python train.py --mask_ratio=0.5 --encoder_arch="vit" --encoder_mlp_ratio=4 --encoder_inner_norm=false --decoder_width=192 --norm_pix_loss=false --optimizer="cautious_adamw" --beta2=0.98 --batch_size=128
Rows from block 6 of the encoder of a small masked image model, named by matrix and row number. Rows with one number belong to one neuron. Each number is 128 + 24 x the weight over its row's rms, rounded and kept within 0 to 255. All counts start at 0. Numbers have three digits each.
After each neuron's rows are labels from the 100 images, of 14976, where the neuron reaches its highest value: "place" is the part of the image that holds the peak. Only what is clearly more common there than usual is listed. The data: small charts drawn from random numbers.
# fc1: MLP up (encoder.blocks.6.mlp.fc1.weight, 768x192), inputs 0-95
# fc2: MLP down (encoder.blocks.6.mlp.fc2.weight, 192x768, transposed), outputs 0-95

fc1.707:124125137091167146152176116125138131088093096141142152086155168145106121120115102129123161149115159150122155131072055121114114131146143141104106090139131090097124174146137120125156145156105111133144122154114101119154144118097129151107099114112142089130113117080123135114163117128164164127
fc2.707:138134105144096062116126127137107139138108156117086086123116091126145133096142123136106164098108075116127156167146150135169111094120128074164158112124130115126135164130134119067142143107129133086097149100124149123129119125161156156155119131140118112114206076122148120131097126117128111115
place: top left

fc1.692:096153124093138109124143154103137088143128163136126141145121090119143136173135169110131116096125106117148126085150160103104103121157131157130145107117146152153129122166106120096172152093119126126123135090122125122160156116175136125140120135159156097100115106127116133084075079126098121167
fc2.692:071138084163095106106160154144117134155115126184100095159154140127130132098090143092076153147116124164183141100161127137114105136107120115138154142115114114126149136092100121135122162170078145090122165141152117159130153136094108131176125104133086106128163103094072109095133105097113117093
place: top left; bottom left

fc1.482:170087131141170158127164174097123115129097156125123109082128078133148135115122119123128137102141130141168166087121074123153108120112130147142142121146128121156153138129130137098128116101176130118099138140110140121116106166135148145151122130125137124119131121159149132119076155143140104096
fc2.482:147146113126161115099164118134060125103153141125139089096152138125133119120124150114071112059110106151134125120133114118167117135144128145128114107149123125159139151139114112134115155093132133045099151119161150105121093143143119108133127126087125127124103105134154093121144176136099116132
place: middle left; top left

fc1.353:130185108136113094099105097119136117131121105179140134133137108122130110106120167163142161097169125097135136151120170145131122121134088125146141138105144183154121144076143114104110121113124103138076136126124152128110137128120153136109133129149144123151111113119131130117112118153077144147
fc2.353:151131138065137148100113142132122126118116125121142146066125144136123147108161113131122129136134121147074105093147106149127145126131123113136075106156079055095119169188143116130103123120143144137135125145119110163129130123121149154099068136130132102119091136168129117138141154109144120161
place: centre

fc1.754:084108093132126118125110136107139118155161115161092163112119147162138160117128161140146147166171167124142118150129088164118121122153149112144137160109141141111113170100151134159128150128105088144098142097080105132164124117102113142114103127096156122124113159152162153093147131133124122155
fc2.754:168124128129120129156160129122131173156137127106111099101149128135125143095133165112105119119156142096112121152111101117137167150115115118136156071146120089155126063117055156097112124156128071116114105172149188145163092149129132121146131117122099134113110138117102133136115121137141077119
place: top right; top centre

fc1.433:104104116115136139130136142129145136122093122121114104128137139133112152137120145166136161195161138170108101110087142126135096112095160101122140142089164092135103128117108118166132172159133138196105098127092082136153158148123108139126096098084167149152137151131090127143147135118125165096
fc2.433:110127050085149177091190126094138141103127152098115096122109117135136113134112125101137139132135148097121123121084116116115104151150163136112084137108137107154122164102123145128134132080080115143115123144114133120111126158131149137139086129087119146139098146121141110149131138112130142145
place: top right

fc1.11:129119128124171133128133109148135156119111096151096123154117145153116151130108111107146107135148131133139145106113133160127118110139120143112144135092131135110149207136134152111085147184135132151176144112109107140122074102161121146084109123176105079160125126132112146150145138146154164104
fc2.11:127108142177173124116109134110124092099080137101151096120098125111137123159132094147134129096130148143160168149101112141135158165135099113143125140157112150118159146142163136102154103103110148088146165117158115080117121157125142092118117113085104111085130148144141138137151169118137133119
place: top left

fc1.611:158094155177110113052169110133146110157135127121148126118130129113107129089117120133130100133146127117113136124104147141138089132159140137150119157093111129110110146109117155156107116091174076139131098135120148133107118128139147175109145126086116136157104106102170152141121120160150151114
fc2.611:147100147090097109128139115122125158181122108148137160122111149137133156154128094124148122142138113141168099104142141093109096135151114092116130108130151136134133140154120144132130128164144129130131111160155076133100133130158108129095126118094148138150105153130138132090131104112171148157
place: middle left

fc1.689:120115115172121141150089109128137140107099135158095112139120126106134088129111125176142149190120117118176103125091106142085156140092112094080118131125113171155100164085138115102159147106124114124133143150115090092090115135117095108134132136130121131156152168134149128082129151122162111129
fc2.689:157085160118143107121095084175152149151104109165112132116160137097126122140155152159117122137133171155142120123119085106089084117107106078103118114093150127108099129116135127138113152150115122118131093179112071130134135123106121163118127139120123104141126159096142147093129150145130097155
place: bottom right

fc1.664:176113172111150131140114163107134096140101143176097077112124101155151137132115107111132121109132133095138156122074088131136137133086154178143150106127131116133156160175138132106127130150101132118095102102134135088139092122122115139103123134150104108137123140128114150149102149144082137124
fc2.664:121114146122170141133151115161069119114146120130120166134159119055129145148130061124077104146155133111089133114145133131134125135134124166155120133117106109145134141116117151170145104159170134106111133145185151147123133173131120163117134123152132142140135132072141161151124134138118169138
place: top left; bottom left

fc1.588:130121110105112089164075112198134126135153153123097152125100128134132118127088129125131147156088121161177134126153166132127139122154088126129070087129138126139144134099136139107151103136084073123147133127114138150102159143147109095132135134138151119101105153150138114102128151119131111104
fc2.588:142126130090140092131094110150068162164155120123095113133125141145136130124133142123105138185105121107151086117126169126111116099126108116136098174102148122088118159116129143139139127151099100060168165138154136123091141086143115098094137120114161095134088143128126100134136109102097117117
place: top left; bottom right

fc1.112:150143110124107160093144134129147078109131128143090095091121100111127160138132160177137155166135132109111125167108111113163140143131106120135110170139140114104137108067089172137130117113101151134074105082119090097083124120124121096129143136094146136136109147154124151097099127156153102086
fc2.112:145140169107129118064125138134106163096147155144092099133107105163117142172113113088071176149115124104136160119147125136142103101136117119128142120139125116121148100135127066107096132152132148103183140106144088127109110120112122162103112164134097124115128126120124125075113097148130160100
place: bottom right

fc1.475:130121107151181136155119142181142139141091128094122083130142101173139142116114127106134145137121170138157138147138139146118147108104122123111123096114143132123142162127126078119169121107096125137103106127104165132134163141131119149154095105130078095118151077105160121142104123071132124119
fc2.475:127156134106108129136080134123140132112153145157104150128145091150138114110108158165113101142125140121115126167182110124151128072137063093133172120147109110146180126129152123160159145183132059128114119128134108135120102100134160130089138121158125140139176142133080101146085147135132117158
place: middle left; bottom left

fc1.183:112157139125115102138130104120143112157129085164115146142127156103124160172128160104131091154132144170161136142116148106108128125154151121144097100148121121103144113142081138136068147156136115130126165152119155138158132148131098141141131136119092146105139089143123126133145166102088109114
fc2.183:161184105153154134157171181109151121142099144138121088120141104131161138157084132149123145097102157090163100131115115089177118149112106123123147123157105123144109109138145158115084163120104088136121141158142155072109125089148120137143122082148138109106136169145106126110109096101116105140
place: top centre

fc1.392:086120101084105141092167108143136106104107145129142143135132122118108105120124166163136112182116120132116118131110099092135106116149137109132105156149136117109122126136091150178125148101124158144108129111116108156169148114148098122101136111164137100107101114117159130070121106157178156075
fc2.392:124114130119128125108101152155118105106106137164108078130126129184136146105126128114125141155114203136142140121167094152117139129088136113128129116090109140130152149127129097115150135126101133131128141078121148111115113110101115165099108107121134105132100125124149110105120074112167095096
place: bottom right

fc1.656:149113125133122115141101085099133157155145134145104155104144093166133131155102160133159096150103110139111114142065096148096123135110161127099153122119138132152123151154180128113100148154134128142159145119117139130114120128140153123141135148137188120153095125162144131152088109134135124105
fc2.656:116136124115095113174119117148121085101099136161142143122109120093139080096115154137162147133147137107129101116161161133146138101116128150098155092146103103125132129114117176163125136152123081109088102161089185136094097108118115096131094124126120128163159107120124130141115103095092115176
place: top left; top right

fc1.101:162103134140157117106105132156138116129143101122145152161098117162095092124125147107161143141145135164138129129123141126136144104153158175093136164119062150140112134124126144163101147145102112138172083100112103095098162110127088106150118121093075167165112123131124124095114092110112153110
fc2.101:130152128158123138173157142134116166141118121094113137078109149131129140098149096171143115143114144161070131106139127094146153137130124117140112087096106141139127122125116136106135151102106103149119117112114147132136152126109122140132120097148143126098095147151135106164136108153109151128
place: middle right

fc1.148:166121115155168171098131189128143110143148184122081122094139128185147123099159122135127148126131115127162102119152107128134167081131111090150139134148116099135101161120095108105153139140135127142103106101087137121117126133149173154151120140106115147132097162115170105096114086131084163157
fc2.148:165138161140139110129140119135147136140113149147158142135146129100141128083083098091094140107103126151170142129158117124103118103149075099123153129107106142106128118143113116127128151138112116101125131160159149088105118114139153120111108138115074149087158150095128092100113084126139125120
place: bottom left; top left

fc1.615:112144105084110088082169130113148131106092071132152158130160114145143123116130158141134144107117150099081131120130155172163128125151119159112158174156157125146119146162177131164131134139132132133103132147117132164102180078134162125118119105110142094117124122158137150137117106113090179144
fc2.615:115133103135148129123102144116150170179152074156104128139149131139126101116115084098106167151093107129137140114128128128124122097105148107109145135122180127105078133149104137113104149120106118049146101130120105136142173108112118116174101128137081136126093172135138120107129120101178133157
place: top right

fc1.115:105153141142107080113122074195141116096149145162119162131099122117152125133097127137141103117117131153136146147152147125085114141139137117106091134148119105134122130110135116092097134152079113116146128126116153156128134115155117101093122132153177121103098110139126106124122124113084123109
fc2.115:113150127134142111099146105160109134140128112104125113145127133127099155107163118160085141146120095121120071107094180068127076121136121117135099167105104080101134167105132148117107150140131118085115109144135150129131103087150138104099107125135144103138084143124101113155123103125104131137
place: top left; bottom right

fc1.543:147124108090140142131144155164137138120157149128161156092113144124121147150119136188123124160107138162117129108050086140097154121154173166111119113123119151121132161162117130107156097116125146145156115101110133098136133086110132072179131120182169139129089112111107143151145128100089163101
fc2.543:116161136095055088113090142165124148148124117150111111140136114136123125103138178113115167093115124116171131154149148114172147123101183127126172138087156153120135145124122123113125148139131127083096117091128135138105148099165142124134112130137121086137143099116153099125118128116101146127
place: top left

fc1.251:146146127140116125137181128077128079120081145133126179173134142110124154114163064119137155150124143149119127157096089119108107105100146163157137126137136154142128141132139152123098122097192127143132136094122125156146091119044141166130110112132089145148124080132128145098138081113107150145
fc2.251:109143145110122139122157118111116097166108128123132151189173130130132150102176087128126119139104152126115113172073059123117116079124171171134155158150123132132126129131127169150110127102147139143113139097124137113141110093074149181120135113121125138145132077109107142116121083081127116131
place: top centre; bottom centre

fc1.629:139123151139126139110131125110142109173145125122130128098144121104127150096121129146172118129085140082150065162096170142097095146133171145174174146157132153135106150162166128135123159093153121123101145103118151113096113155126151158144154115154137156112148155167130131152121123110149104127
fc2.629:106151113169151137116143142107107121139158131082149153151090124111138137123138141105099102130110116121185148129141113160124173112155099115130100136147110122136147153086109080124179117122145132077127112128149131161089108113146140123110095114122111131141152133147126152160135096114136107130
place: top centre

fc1.191:145150101133193130125145109120144123108152100099146169115097120161144085122142104116160117104191121176129148125145165113091111096126156137177158190119125098131117154144125101176127122150188126132148106109115138100137139123131148135135115129189153100110107133147114123085114141136134117139
fc2.191:112091177122115097124059125168153131159102119114177124125173130149110119117120092141145105087135095150141148137122133137140136121106134139123118136119118140163146079157124113147131103152134128107145146105108131120128108102085093107102128143133117131149099093134130115121121168138144155115
place: middle left

fc1.472:081124100133149109113126125159137105129102165157101141108118141158153160093101148129134158171173137138131118164109153092128129115103135085135129135136119193143108120106161132147088171075114100145104140084100109089114125109134134165122145128144088130130147138141159155114133155097116155186
fc2.472:118104165177162122151139131136132161162123156158102158155126134097111165101125128113124150132139135086138088152162125092096130161125111076126113095148122128121118072140137128154118102157135125122152092161135142117146123114068109128145193127153149152110136134118142134141122114065136139139
place: top right

fc1.459:097142140173141150106105107098142085112129122135155135133151128118136121109187114119143078111138133176103179114138162074100134131138137135135092116124116117160134131109097133123170116118149087133111100098117137113121135143173135078139128119117132138128148095078134183134113147095130086137
fc2.459:144078151131133136122112110154141123094129123159181157139141137132130118126159121132127170145127164153146151114079109144105103138112114090083133129123161148165094158127160112157123161124123140114196065115151075105118144098111130128119110127110132144163145170170166125092145144132207137150
place: bottom right

fc1.342:132121083131125139186123107126143136130154169105179119118159133093114095137099106148127137125056108058140068126096107133096126112134149131136090170107087144147098122112108186157132098094165141128151097153112119109117138109126124116151139104098125149128111118099123139138133125131112100111
fc2.342:140092136160116135179088155132137136153151159119128082135140120126107107107110141126105114125140085159139126130140149133090138142156120141118132078117168136148127071143176119100163145165126171108141118057150147152141111170103131123138175137130111177142141140137135121154119132136094105147
place: middle left

fc1.410:139130135160089137115134109100134116169151113143110116113124134139124173099091120148142139123093149126154119116097110157136144118147141140155141137145122159169137146145123090173117153091169105140146149138120119160099132142156122148121112133123136136126109127181158145130134116138165147139
fc2.410:132109094094136110125129095094081129180116085126127127128117140125118158150129147129132093137109149110166126143103115117092129127138142154156136119085126167104126113154130168138141142107141103108090126156151094139095126075171136117127104127101148116122156120155136127132142103117137143118
place: middle left

fc1.284:112143131164168140116126151111138141108174112164126114146112129149122146153081118106142079148163125164145131150148138107124102131139100144136157149086142108106112124134119134105084163159178132180134123099130117128166123153102115121130134107106160115138117130136141134128133122121118158134
fc2.284:176119108162148115146123129106120165112146134151114127166128078153133128119080102141155143148123162149115142121109132137157157124175149122082123096093145145134089170093144103129120152129109114143087108155166100134088148133129126066148089099093117132190139174140129131146083130139136143142
place: top centre

fc1.38:128139137118148152135159109125135116149148131105099163126128108120142103104155142143141084156116178161106135155143109116116108130117151135097136124127120143107118131075074144165127111139180082164150099155101097138126138159135088140097142085164135102142106135130111129110112110153132142096
fc2.38:096124131100114100127102169096110145132108125081141126123112132148137136102148147129124175144125160135128145173148131143163134102105159161143112143138110137143154144124168084112156107148130132100130153100108139170126186153166100121125133133159107134126184122115122094124130105129065179143
place: bottom left

fc1.529:099065175124113152140104135180140144120137131154124144172139117118129106150115133138125137174096143079135142128105151160152124138111185167102151110092115166137122111131138158114126097162130131130154131131127159135141103103109094138139165151154102138108126158112122158148107130119144114120
fc2.529:143141128102153122147116081151118109132126173151122146142167125100125142128143122135092101124176148095166123106115113140081138106157119085109146122132142122145101143166135087149112162101157112140112109120150109132119112140109144155091112131138143105127103124179156150132122130140170082140
place: middle right

fc1.365:101106102144128155113145123135139166173080129128101123151105118129127104125111119154123152134094133137150122138109091100125107102133136103130089170143092106112108161082105123120095142117141111123071104189104138152134137163109098112145090113110105081116159132135130122145130111121128127082
fc2.365:095124099102058136143110138155138108140074112119137114131116114142132130076130132116120136144174153136100148142124136130117122135127138123146178135130153133114138079156187149091141115129097165112151144087116111154128153128135150166147145119094136118126107123156139134114111109087117121161
place: middle left

fc1.381:119128113126159130147123100093139113103152142098106130131149128122117096129103128142149161114149101129176087114118167055103144112121173121114132173102133117119082197138153141158115122120178122141142093103105144077070151122162150094147112121131168102169130159152154190117116158128152131122
fc2.381:145104140143122098126131136151082108161146120160098066105141122143130150161125108128136123072083119154113150116106114113135120131162098124160156088157117090144116108185102135109101128115131149126140116133111084133103124115124099130134095128112130118120139152121081127127121173091122122140
place: middle left

fc1.715:106156140095130131160119091119142127132143128111073106116127188169111149157134169100132105148111113189124074146153085126139131120118153113149116088095064127100128138113124100098128119149102164152123148101114156116184106140156130093129118136116124118121118133098107135165175130062105084156
fc2.715:133103125135105126101100116137170097106126099155118137088089126124136142141159112147137138119099134120102180142111131151148114098157140077133124137174133145129115164158187160143098127111119100091148116140123124121090133125140145186087123159123161153147137183143152129135135124108166161133
place: middle right

fc1.80:082120124116105145132144108093139150143141127139147158139120140072131124157113139130145112141093163091115103117091113108127097151130132169123114169183127107137128122137096198154142130143112135146110108157134091146131167127134138100129159124087165140130118113138178147139148117139105144116
fc2.80:113103147142123103115138156105087115140120130087138130149157133137125108079139122085124127072099174141128168108134109130094160151139122136112142107109168147165109105137139140084139093114124109101167110144207154095160127132158171126127131142082145155119144160106127149179125147146124109118
place: middle right

fc1.188:112122128117141107092080112121141110117149111101100179099121129142149120144115135082144146102103100129076163148124114164119103093170130168103127120119138117111109117159129167144146103100172137151146114168121119090132122099121145162140133130098152104135156092110093129172126121135109133155
fc2.188:113126146112153130112148116132136090114076161101169136110127117142124113088136121153120123154177135134162127173139140104122114138061115120140125105154135124110121106058092118172166113140106160096095145157127148146108123101144120146083140125090132129150122091108143153091118127167139126135
place: centre; middle right

fc1.340:148097117154187151076159128118137148139101115120130100087137108127120128133149152165149133147099142127133092085132136096092115138067156121108110114134136128136137130126081119139129153103148128138135150113103123153104135157156124117147145117088106164098116133153122182125108158154116105088
fc2.340:102125139144139150179157180146117134106122079100105117125098130106128133119087116148084101111116125172168125131119102132137108149145114127127129133120126106144139151108133146145161117114121130080083170121127157135064100124157118120129114128114127099132125137144136120129136137125109118131
place: top centre; top right

fc1.28:119150117102145159126114142096143128158105175111148091098148126151120089141143117139130122099193196144175115156098127117093176120108124125146077100096116118156111104117126108144156083149118137133112117099111114156154142148108146128105114121128117118130099142166157131140130132126147091159
fc2.28:098126150121113169137156094121063107112095158124135165149160121080121121108120130167108112160125131148156110138120144145080073126110104108126147108148166123128120141075115140177133134134120148126106143151174125150096102147138127139113158131099133113148104132106128138066122121128174062141
place: centre

fc1.187:128108139130114078129177130128135109157136085148095098141163154137134158119122156127125105144099061133116107106151130147109101126104148138160173121064119118097138122118127127160121156095093151131133139132122128155149151080133100149158133136109130155109147114113168131113135115059178137115
fc2.187:185104149123162159159084141113131128137100149099144157125088132132123101161165111151155113132141177107127143137090135122142158122155137099112079095155095151119106162151169135109104090105158094143107112134112150092124128156143147123101112140136158150123113143143128145139143159184137119126
place: middle right

fc1.84:127125137131145087118137154168141136111147137160136175119123138134134113094143163125145078102148120072159149084091141118148138137118142096136100131121133140156085162135145154106095171137147136134157128113100131109152098106122133129084124089143105128134131139157132133146153150131144141087
fc2.84:105099145118133113140085121150193121174132134116124131102140099150161136153149124127143121139131125141166137147096144127151122175147120099134119107190122145137155137145118162121171105133175134092131131130144188138133130114095129147112151086103132116120118155134113143149101116126137148125
place: top left

fc1.578:128109095131146142156143150132125078078093147126155122113100066117128101158112135111135121128133137095142102146123121124161095139130091133113141105180136123153169128116117114119141155115132123155138136130131114114069128153150129104127152103160109163129156144156128141122079103148093142133
fc2.578:159134145123141109112158128103069091128169155120135104128118178142133141146111160104133118083125146164137089096126124130125157135132135144121120121086137134116117149197130113099173109097123161127135124127134138139148149183153142120125101128130148122120075107143131100125216126123131135125
place: top centre

fc1.749:117138122105152127135088126121140110171119124114069146132162159188132102127119121156146144169134109119100109128130149108109089114160147122129082169133077127116096111105120132169114166105110092127122137124121063150107137079107093132112132118109134110147136111146133134125149075143148121142
fc2.749:179117152145118131144139138130094113098152121110198129145105146100126111115098118143141100091145117131125135116121151151162147110113135171107117124143118142121123132128195132157136120111162130102149117071179160128123139144141144108079108142141115151164117130176133102137153188129114135158
place: top right; bottom right

fc1.432:160073102140141129087074148137139076098181110119118132092080099123130139149107184124142124132171138132092145155087094117144152137129124136104118180108126153109126118130150136128134120100154142143138099095096131062101124132130136079140098136138178163152139094160146121123100158125140146113
fc2.432:151170123156106115151151111161088124096122144119171165097128108119139043107134121144112142127103129155128142125125159152169159126095126103128125099115141147113132130064117115113178109138109123070131130135154151116115157120149119092127127126151123135134132128145153110125107124155151132160
place: bottom right

fc1.110:098169131083139106131143134135139095121080072150084120122155169099116153149141108100133123119094145117117146144099107091114108139158133150142121103151123092129156151115103129188105149129092105149089138170117140165113094168106120136134110118124085102117145127090103139149163155106139095101
fc2.110:128144136140132104113132167159114160166136127085171131116156135123128130120112116087105132099109155192150137093170119179110130127080090142116112113107142150131161167088173108101154111149103143120159130085095130142160131151132161117118108121127130143142123125129109078085129108131112099176
place: middle left

fc1.739:070129101111127118122144132106137117127140087104160146091120088129125114127142138119134105145135107122132124105116147110097103129073121145155196164120134085109159135137140124120142120119175148131158107113116132125100122132109140159147153120167118122113124127159196154107081160145134085121
fc2.739:098104165103086120123116117131186088128141102121143151129082144144138134102149133116147091102110137153113150128157156109094124110104107118164168121135132110114130106168133145090123129153156094130127106140149124144188137090129108149116109123166130086109147102104131147086147126117139099131
place: middle left

fc1.570:107128130117139090150170126171137108100075106150135121136179123130091137142124126099135105147139136117091112118121143134116165108142134125148099101131126146095146140147167134166125175153099082136145137116113116135163092156097145120127110099121124118162131146125153157105130123147144171139
fc2.570:101079105139128149153078161110108127140150092091132117137128097129103173111145158137112184110084079095081126128113132142137128167096134139180151119106111112147120109101128102093149130125152134080107090152152079078109174137125129149142139112104104156180125097093162151140103136133147124098
place: top centre

fc1.306:171130139166158129119114160171147125148127112164120119137143147108111158101100111122138181157123118119095129147103137162112128140097135111123146119078067127133093133113111145117132110123134065129120105075120091108138177148136139121125103116139125149149108152174099164122140153110113128167
fc2.306:157140116134135163167126156115048148131104155107109133113107152155108136125120141122069105139125122128114123131129137118105135128122139094114132128137148139152122097154137102109147124119094160092152134116198131151105149109177151114126137126095133143117101139155143099106143089136142127092
place: centre

fc1.174:120129152150104148130134114162144107167117111114137118143173136112116089084100126112139140153173156175151112113152139111143080147149131102104156139108115177135096129087120110115142134148135100145121088083120104135122130146115134155076130122153145134175111136155138143140134099134161124171
fc2.174:122141117098138153114134112119092171129105196125095136112119138124119153109113103113052161100097146129132118133122101152138145143097124136177114170149130124162120090130123165137131138139113135074097167132178165110167119104132189120143155147117143106103141109124093074141136139133103082136
place: top right; top centre

fc1.289:137090121155166120134148138141143154116118126112106151109116126161123122082126149148136129164145086121123050088126131115099106101160138104135141157102102120113077186137122140137146180091148110132140127098118091084126134078121134127151122124107124123120112145115125170109108123125137137137
fc2.289:107165103074079119101130112113065123101139132134144094153105125088131133171104120102121126102136159137156170147112118146165132155097137170121119098143181143174159119119130124108108104138108163108120127147179161162119143161127133110135136131164117130134136118153133089143126140121128128126
place: top centre

fc1.699:144126094145133152137163154128132107140137137132112149088131086114152117164134089101130169140114156117092131100122149114146121146117135128134125129184114105113134136164147165134169123113140138141178141107122126128098158162135121167162127118143115199125139160158181124115088130109144087134
fc2.699:143118159136104102074128110099052133097132149099145112132143120146127135114159143120067114121094151155157122112145097156138149138071141119129125165087108191131109144119121130098181103136129125110136128138124124143090140108135157130130127151078194145140096132122126085111131086116113149107
place: centre

fc1.43:162120101132109117126130128094137104150124169114145142172098139167157133156127101120155132085114110141117159091159144132132089112120094130167108122130107080123147155122122137159117136100155094106092137136140138152124132112135129132097129152091125152108166101170114120142133091122115154117
fc2.43:125130084143129142104151138144089128135157108119114127123135103075132128101121152144103153134134128122157115136102155166102106150192167118134140100114150101111088102115107133101148119089183113091114126093175157122157131132172136124151119134131132114131112093143109123174090164105143043087
place: middle right

fc1.762:153160125115191175148139156117140152178067146119173123125144130104145155085143133145130130129115149141129117106145079106092152137093128114099125105110129101147110151127125140080129108147088134138089073140115108153112153128167127140119116128109106115127127125125117129068132120074124106117
fc2.762:148147087122131160118147085114105134159130156115136120191114136129118117118114094145122183132151137083173138148143113116110147137117099154149137136107143135169112109128084142107123100108155150131110100165159144105144104112146103133103081135120102100112104152149151113078142119123188146111
place: middle left

fc1.354:113163109117112106106129145120143141148132114108103156134117086096153138111133115145147116123129160091126098134105137104141126130153109124108136172161137119127090137120126154076149101129061103121111129146124165138103119098137139117107140133128126112125097122143127106124083135097140123134
fc2.354:132132121108107124063131132146072139153125091104168091135122134148094137085124124134098113134160134134125139122135140056142079113129130117135119121139114088110159119146129131107111122161130077073136125144140158131131146072143178117098090112106106107146117127119107093150132120061126121148
place: centre; middle left

fc1.109:144119072160163144154128173129135139153093098172169100159100100110132154122120115149136150136133126113148143140113139127105160146095150100142138144122113102106112124139094152104092135142113090154125103119129084108129175127117141107177123142152119138108159139167109099132103159110142161089
fc2.109:137150097096167090118147120110097134135155141159130158151125137151152109142091070120153137117135138144131120089135118118146101124119120124116110115164135109133146143137147092134158138139119123118163134148144132159130152116131085115117105098143127128137123148101126105155129101079134171150
place: top left; top centre

fc1.550:166110135167209157142122171127139149154103102123099155147151134137124130117091112118130144158143132135100066084159107091140107158129119104145145121107106093114089161117151173130158164141146102137121116129129122094172170084181091148131112126119128141141107168102105133119124160111118141126
fc2.550:075144112095039091090114086128039129074132146111138100132115124126117105137157141129113099115128143124159166157092150148118135080115137149124120106145162151160151131126132098117101104128122147111135145106168135164105109139104143106128116141129133128133134105147172121137129110130142112135
place: top centre; centre

fc1.163:104112130131155099090140182150144104142126113124084154125147131184117122107096124128148135114072136154165097126150112170158150134126111105133142154124139152104093141128122146144087114135142077157173112124092087145173153080146107153096087109121128109125123176134131132101137108106108094139
fc2.163:065157126111080147133115090107056113180161120142108151115124133141140153098126155128113149133088102145129121145137142158145079153160161124155128188143164107107128102116100169128135147104182109131122142116148134156154104107166121136117144135159128077118142130134090132116129144104101073126
place: centre

fc1.204:094136147115106106153163125140133107101088137129098146113160132082138154144159161160138133127115102099107127127141146136101096098135092153113125121129126128135167146126142132134115139099148084126106137141133153160145122140104103150113146136117160130142151114139127174145136076164065111125
fc2.204:113125146146151138114130101115101140092161096064120123169077130120128081199110138113150156109115167155111133137154144107108137095120163152123096136111110142148149115125108126099099094141147126142145144108142111115150145168121125108109132129122094164124123092122159069157130136119123119140
place: middle right; middle left